A small model that answers yes/no questions on an image's attributes, trained from scratch.
Model: 32-pixel images, encoder layers 6, fusion encoder width 192, fusion encoder activation gelu.
Training: soap at rate 0.0032, 3900 steps.
Data: trained on abstract colour fields from 500 small random pattern networks, 3.7 epochs.
Rows from block 7 of the fusion encoder of a small model that answers yes/no questions on an image's attributes, named by matrix and row number. Rows with one number belong to one neuron. Each number is 128 + 32 x the weight over its row's rms, rounded and kept within 0 to 255. All counts start at 0.
After each neuron's rows are labels from the 100 texts, of 14976, where the neuron reaches its highest value: "fires on" is the input token at the peak. Only what is clearly more common there than usual is listed. The data: abstract colour fields from 500 small random pattern networks.
# fc1: MLP up (fusion_encoder.blocks.7.mlp.fc1.weight, 576x192), inputs 0-95
# fc2: MLP down (fusion_encoder.blocks.7.mlp.fc2.weight, 192x576, transposed), outputs 0-95

fc1.228 [117 110 106 133 106  93 110 126  91 118 125 158 149 148 103 130  99 102  67  92 147 109 111  80  83 128 121  75  95 148  87 132 131 121 167  91 149 138 153 158 150 168  88 131 105 194 125  86 110 121 146 167 108 170 149 127 144  91 107 126 176 134 131  90 127 170 148  75  87 135 109  67 157 129 153 140 156 114 163 119 133 108  87  72 182 153 104 125  83 103 148 119 191 109 121 137]
fc2.228 [124 102 107 156 148  84 161 164 156 118 155  97 123 127  97 101 148 112 100 169  86 105 114 125 115  90 157 115 125 161 196 127 119 104  67  68 152 121 138 124 150 150 191 124  79 140 121 150 186 149 139 107 132 141 121 158 101 122 131 121  87 143 168 127 126 175 105  65 109 163 161 128 134 118 145 169 144 134 130 109 218 119 132 119 100 167 127 156 174 154 132  77 182 111 150  98]
fires on: "dark"

fc1.333 [142 157 116 122 129 139  78 113 152 105 104 115 119 111 111 118  99 146 110 121 117 120 179 113 156 106 136 135 126 170 149 122 121 177 134 139 148 138 118 140  97 137 144 120 192 139 111 136 142 127 109 123  84 133 128 117 184 141 123 161 167 129 131 149  99 154 152 119 142  81  69 160  76 100 179 123 150 110 105 140 176 148  71 119  95 117  80 201 195 167 127 162 130 104 186 128]
fc2.333 [155 125 178  94 138 135  83 159  55 136 111 157  99 117 160 149  96 128 113 123  93  91 133 184 103  92  89 158 128 132 128 116  80 171 120 123 103 255 127 125 149 104 190  95 168 168 150 141 157  85  92 129 158 108 108 102 126 107 102 136 171 139 104 147 142 168 110 123 143 151 137 127 127 107 110 142  98 130 166 127 156 141 116 135 145 112 164 153  89 118 169 125 134 195  77 102]
fires on: "fine detail"

fc1.522 [122 164 110 132 121  62 128  93  87  96 125 112 141 162  94 143 116 144 116  99 157 127 104  94  95 180 123 113  65 123  90 137 132  97 111 129 141  85 112 127 138  95 131  96 136 197 111  48 108  97 156 174 150 181 175 141 132  98 119 138 178 136 136  69  80 205 169  95  68 121 112 102 160 104 139 107 137 129 129 111 157 106  66  89 172 155 115 122 113 107 156 132 149 135 107 129]
fc2.522 [118 107 141 135 112 100 126 140 221 122 130 170 142 151 115 112 161 130 156 143 138 108 102 120  82 133  62 152 127 174 184 121 121 135 100  99 161 100 142 114 157 131 199 145  56 148 119 121 193 164 139 130 143 102 138 129 143  78 179 126  91 148 188 133 102 174 118  99 125 207 174 153 135 136 134 106 108 151 103  97 179 109 114 103 112 162 143 134 184 130  83  83 129 126 197 107]
fires on: "dark"

fc1.170 [ 85 141 114  94 113 124  88 124 105 118 125 102 102 118 140 114  85 122 131 152 134 113 157 106 151 113 131 215 170 169 121  89 123 221 142  92 146 147 138  90 112 115 132 135 137 176 135 110  60 102  98 116 162 111 153  88 151 135 127 168 136 136 194 126 112 125 163 144 107  97  79 123  73 117 208 104 101  98 117 113 191 112  70 135 107 141 118 167 153 186 139 154 107  87 177 137]
fc2.170 [156 158 134 119 126 158 133 130 134 107 153 124  79 115 100 109  99 149 123 129 138 179 114 155 149  68 127 148 144 110 139 145 115 159 111  86 117 215 153 127 103 139 158 139 123 155 106 120  85 110  73 152 104 129 141 106 110 122 108  96 150 128 129 122 154 199 134 136 137 141  94 149 120 130 135 127 109 159 162 121  67 140 143 107 111 115 116  86  82  84 126 124 102 197   0 133]
fires on: "mostly red"; "mostly green"

fc1.572 [142 146 147 135  81 110 145 150 192 134 132  98 121 144 128 117 129 149 117 155 166 124 155 134  90 154 113 116 170 126 127 123 117  74 100 134 114 139 120 192 176 110  99 129 133 148 138 138 123 115 164 125 141 157  99  90 255 118 106 134 130 142 151 132 114 176 106 146 117 119 123 174 131 117 120 126 143  51 150 106 142 135  89 147 144 116 136 164 121 240 158  74 132 100  72 176]
fc2.572 [125 115 143 112  55 185 101 139 114  92 158 126 139  82 177  87 122 106 114 107 155 108 109 187 121  93 114 100 213 114 104  97 143 186 150 126 157  80 104 118 116 140  86 105  55 124  98 116 144  96  80 143 137  82 132 102 122  99 127 135 137  99 150 136 123 148 120 166 119 152 107 144 143  93 127 152 131 145 137 118 155 165 167 143 123 157 153  75 178 133 135 150 110 149 201 109]
fires on: "mostly green"

fc1.184 [ 79 224 127  93 164 142  96 111 190 142 105 118  92 102 149 130  58 110 125 114 161 124 150  40 133 141 140 173 129 175 124 135 144 180 115 131  74 200 106 118 110 120 120 158 119 170 118  95 150 134 148 120 135 177 118  94 206 141  89  76 138 127 162 146 116 128 132 113 119 122 143  97  87 148 174 112  92  79 119 122 155 131 156 110 111 136 101 130 140 172 109 102  89  88 213 110]
fc2.184 [ 75 136  91 145 121 137 135 165  78 123  82  79 147  86 130 114 133 157 121 144 117 178 119 154 123 144 193 170 156 158  94 197 143 139 121 117 113 151 144 130 192  98 171  89 176 100 137 109 159 159 137 156 103 101 145 110 113 131  80 157 160 150 113  90 107 242 187 140 122 102  82  98 180 115 165 120 107 151 155 148 103  72 130 135 124 129 133 134  75  51 113 125 108 114  38  55]
fires on: "mostly red"

fc1.45 [ 92 156 146 112 108 169 126 153 164 117 126 132 112 135 112 133  75 146 131 228 123 119 181 108 150  91 112 179 143 137 144 105 129 149 132 111  96 104 106 131  79 105 130 119 121 156 115 110 100 107 134 112 122 117 127  70 190 150  85 106 135 156 152 120 110 171 162 114 169 122 128  93 105 111 177 127 117  66  76 105 138 179 156 122  86  87 129 167 174 179 142 134  90  94 181 174]
fc2.45 [ 72 116 103 142 134 121 146 132  75 124 107 144 127 112 151 111 136 172 151 149  97 154 110 160 141  56 118 177  94 119 161 128 134 129 160 127  86 176 143 138 134  68 200 180 151 139 148 130 120  85 147 106 118 114  86  91  93 125 103  89 119 138 156 106  86 206 156 122 140 123 160 118 118 131 133 162 132 255 138 139 120 103 145 111 115  96 124 126 106  88 150 122  92 150  36 128]
fires on: "mostly green"; "mostly blue"

fc1.132 [158 154 126 153  91 133  81  89 106 147 108 129 110 143 115 104  89 123 134 181 104  89 192  99  72 180 103 140 118 187 145 104 105 108 122 105 140 117 143 114  60 122 123 132 103 130 176 115 150 118  96 121 170 123 104 157 213 225 100 203 182 129 112 130 114 149 122 135 145 107 148 119 121 116 150 188 124  88 125 152 184 125 171 144  70 143 140 115 159 152 130 138 117 140 166 160]
fc2.132 [ 53  79 139 110 159 143 197 147 121 113 120 124 108 115 108 131 117 132 165 140 102  78 131 129 130 107 133 128 182 113 191 151 113 162 131 120 168 144 158 139 138 121 140 156 112 158 134  85 229 113 162  63 111 123 134  84 125  74  67 147 142 132 118 179 161 202 103 148 124 163 104 135 171 152 153 115 124 205 137 122  88 148 154 130 158 102 145 135  73  87 124 148  97 160  65 122]
fires on: "mostly red"; "dark"

fc1.20 [166 126 122 109 195 128 108 103  92 168 115  89 131  98 128 103 145 142 136 108 165 136 122 102 157 186 116 147 138  97 140  78 165 148 119 155 137 146 180 109 178 103 104 147 130 168 139 103 204 128 154 168 113 140  79  88 211 114  86 147 143 146 130 148  83 185 141 111 129 180 146 143 144 141 183 155 142  21 124 122 192 131  86 138 146 126 127 129 148 221 148 133 148  82 129 164]
fc2.20 [173  96 118 146 102 123 109 141  66 128 132 134 112 133 165 102 126 138 123  91 157 148 116  96 131 115 144 185 127 170  71 116 144 117 100 145 117 184 109 101 157 108 114 196 130 129 134 129  80 132  79 145 117  84 133 115 138 123 178 165 113 175 188 112 145 195 125 153 156 115 153 131 106  97 117 140 148 225 124 100 118 170 215 143 138 159 143 140 134  97 128 148 114 123 115  99]
fires on: "fine detail"

fc1.532 [143 187 126 111 142 124 110 125 143 152 136 106 128 139 146 117  78 161 118 198 136 124 205  96 167 102 108  96 118 119 137 127 134 189 118 158  86 118 113 170 152 107 128  98 177 129 141 112 126 122 136 147  95 118  99 119 241 105  88 116 124 148 137 124 110 159 131 145 136  95 127 111 104 114 157 157  92  72 117  85 180 131  74 147 140 114 108 200 170 157 176 139  80  98 172 152]
fc2.532 [130 151 138 107 117  86 185  95 104 101 113 111 110 112 135 115 185 152 102 144  96 157 189 163 137  84  98 133 114 141  99 132 105 117 178 149 132 151 133 157 103 117 205 149 136  99 153 137 175 147 137 153 128 127 126 116  78 118 140 120 155 175 127 122 106  96 147 139 131 120 158  99 120 129 128 116 104 162 104 153 178 143 134 130 150 138 154 143 103 157 141 129 113  87  90 143]
fires on: "mostly green"; "mostly blue"

fc1.281 [128 191 150 121 133  58 148 148 148 141 157 160 144 113  81 111  56 168 106 136  86 113 108 167 107 120 173 123 110  79 154 128 115 143 128 151 138 151 157  97 142  98 153 124 117 171 126  83  82  67 181 150 179 141 128 115 113 106 116  78 141  87 139 159 128 165 107 148  85 146  76  77  88 112  82 112 135 148 151 145  82 147 178  97  87 207 123 128 168 141  74  93 142 123 133 157]
fc2.281 [206 129 155 123 109 141 156 125 211 142 164 104 113 124 121 168 110 127 119 111  81 112 128  64  83 151 133 160 107 117 164 130 139 165  75 175 188  84 132 123  86 120  24 137 127 167 104 106 165 154 144 177 110 143 123 166  97 120 107 164 114 134  97 152  65  90  94  88 153 118 178 118 128 126 132  98 135 187 163 139 204  93 122 128 136 139 134 141 170  85  70 109 156 103   0 191]
fires on: "mostly red"

fc1.545 [146 121 123 117  80  63 103 118  65  89 114 204 139 125  94 193  53 131 143  78 127  99 117 157  80 144 139  87 122 132 115 102 140 168 185 134 194 136 170 143 152 125 140 157 148 123 164 106  49  99 102 118 152 132 121  81 168 121 125 142 157 130  98 108 117 167 122 115  80  91 114 101 110  95  82  82 127 133 160 150 169 131 113 106 110 163 159 180 168 159 116  95 123 109 185 141]
fc2.545 [107 164 119  88 103 191 106 124 119 147 148 112 129 135 141 158 165 143 102 176 135  96 105 111 118 183 115  81 123 115 166 146 128 109  96 141 130  96 138 144 135  93  47 127 100  98 117 111  99 127 100 107 138 131 105 132 147 168 130 154 116 118 127 136 100 154 136 122  97  99 101 126 133 119 120  84 126 207 153 132  70 151 135 168 153 149 152 105 133  84  97 128 144  88   0 110]
fires on: "mostly green"

fc1.134 [159  89 149 137  82 134 128 152 140  99 126 170 115 134 112 151 111 105  97 185 197 116  99  78 130 129 102 116 149 115 109 106 135  90 143  77 166 144 111 196 165 116 143 133 145 190 144 118 162 154 126 134 118 123  34  62 175 153 140 122 114 139 162 153 114 153 160 128  97 102 114 111 124 100 144 179 163 103 120 112 160  97  84 133 129 176 107 129 151 178 122 137 153  80 171 183]
fc2.134 [ 76 142 161 110 128 137 118 175  67 125 167 109  98 133 109 150 107 129 174 136  91 142  94 170 168 121 136 196  65 126 179 149 110 111 163 124 136 132 132 121  96  89  43 179 103  49 159 134  61 171 112  97 162 146  52 126 161 137 137 105 134 141 116 121  76 138 160 105 142 120 148 135 144 148 108 164 100 201 143 149 212 140  57 140 116 132  92 116  85 129 124  89 120 147  19 124]
fires on: "dark"

fc1.418 [102 104 130 104 102 107 159  79 133 106 115  93  94 128 138 145 103 156 136 158 181 116 187 129  93 179 118 173 138 167 113 110 110 115  96 111 154 102 112 183 132 115 102 143  83 160 196 127 190 192 112 179 115 132 121  98 220  98  85 147 144 129 160 184 117 141 124 169 132 132 102 139  91 137 112 153 129 108 115 156 167 110 137 157 124 133 134 121 147 178 159  86 102 116 146 154]
fc2.418 [100 130 139 178 121 133 143 118 185 137 114 117  75 108  95 122 114 116 151 114 156 120 130 114 117 135 159 130 190 139 177 142 125 159 126  38 153  74 165  79 122 107 105 132 110 119 167 143 160 135 132 147 150 133 160 144 113 120  81 135 105 150 121 128 179 238 130  97 113 163 117 117 165  90 153 112 122 133 130 127  88 126 115 107 138 106 135 158  54   0  91 153  69 154 113  85]
fires on: "mostly green"

fc1.317 [ 97 118 134 115 100  70 113 118  78  81 112 170 143  99  75 187  81 159 134  97 166 109  80 129  65 130 142  81 106 107 100 100 120 171 142 129 152 127 129 154 153 101 168 155 150 104 154 108  76  92 138 118 152 136  83  81 133 101 129  93 155 144 128 140  81 100 133 112  99 107 116  72 153 109  95  64 162 108 117 174 156 106 118 142 118 178 139 125 166  98  98  93 127 109 186 152]
fc2.317 [147 162 144 126 124 189 142 136 143 125 118 123  84 141  98 148 164 142 153 162 118 115 138 153 126 102 131 142 130  97 164 135 121 111 118 138 135 178 146 109 139  91  19 131 106 103 113 110  25 117 135 125 126 136 115 148 144 137 123 117 122 131 132 123 125 145  87 127 121 129 122 105 137 108 107 112 108 163 125 116  89 138 182 132 174 145 130 121 105  95 104 117 156 102   0 105]
fires on: "dark"; "mostly green"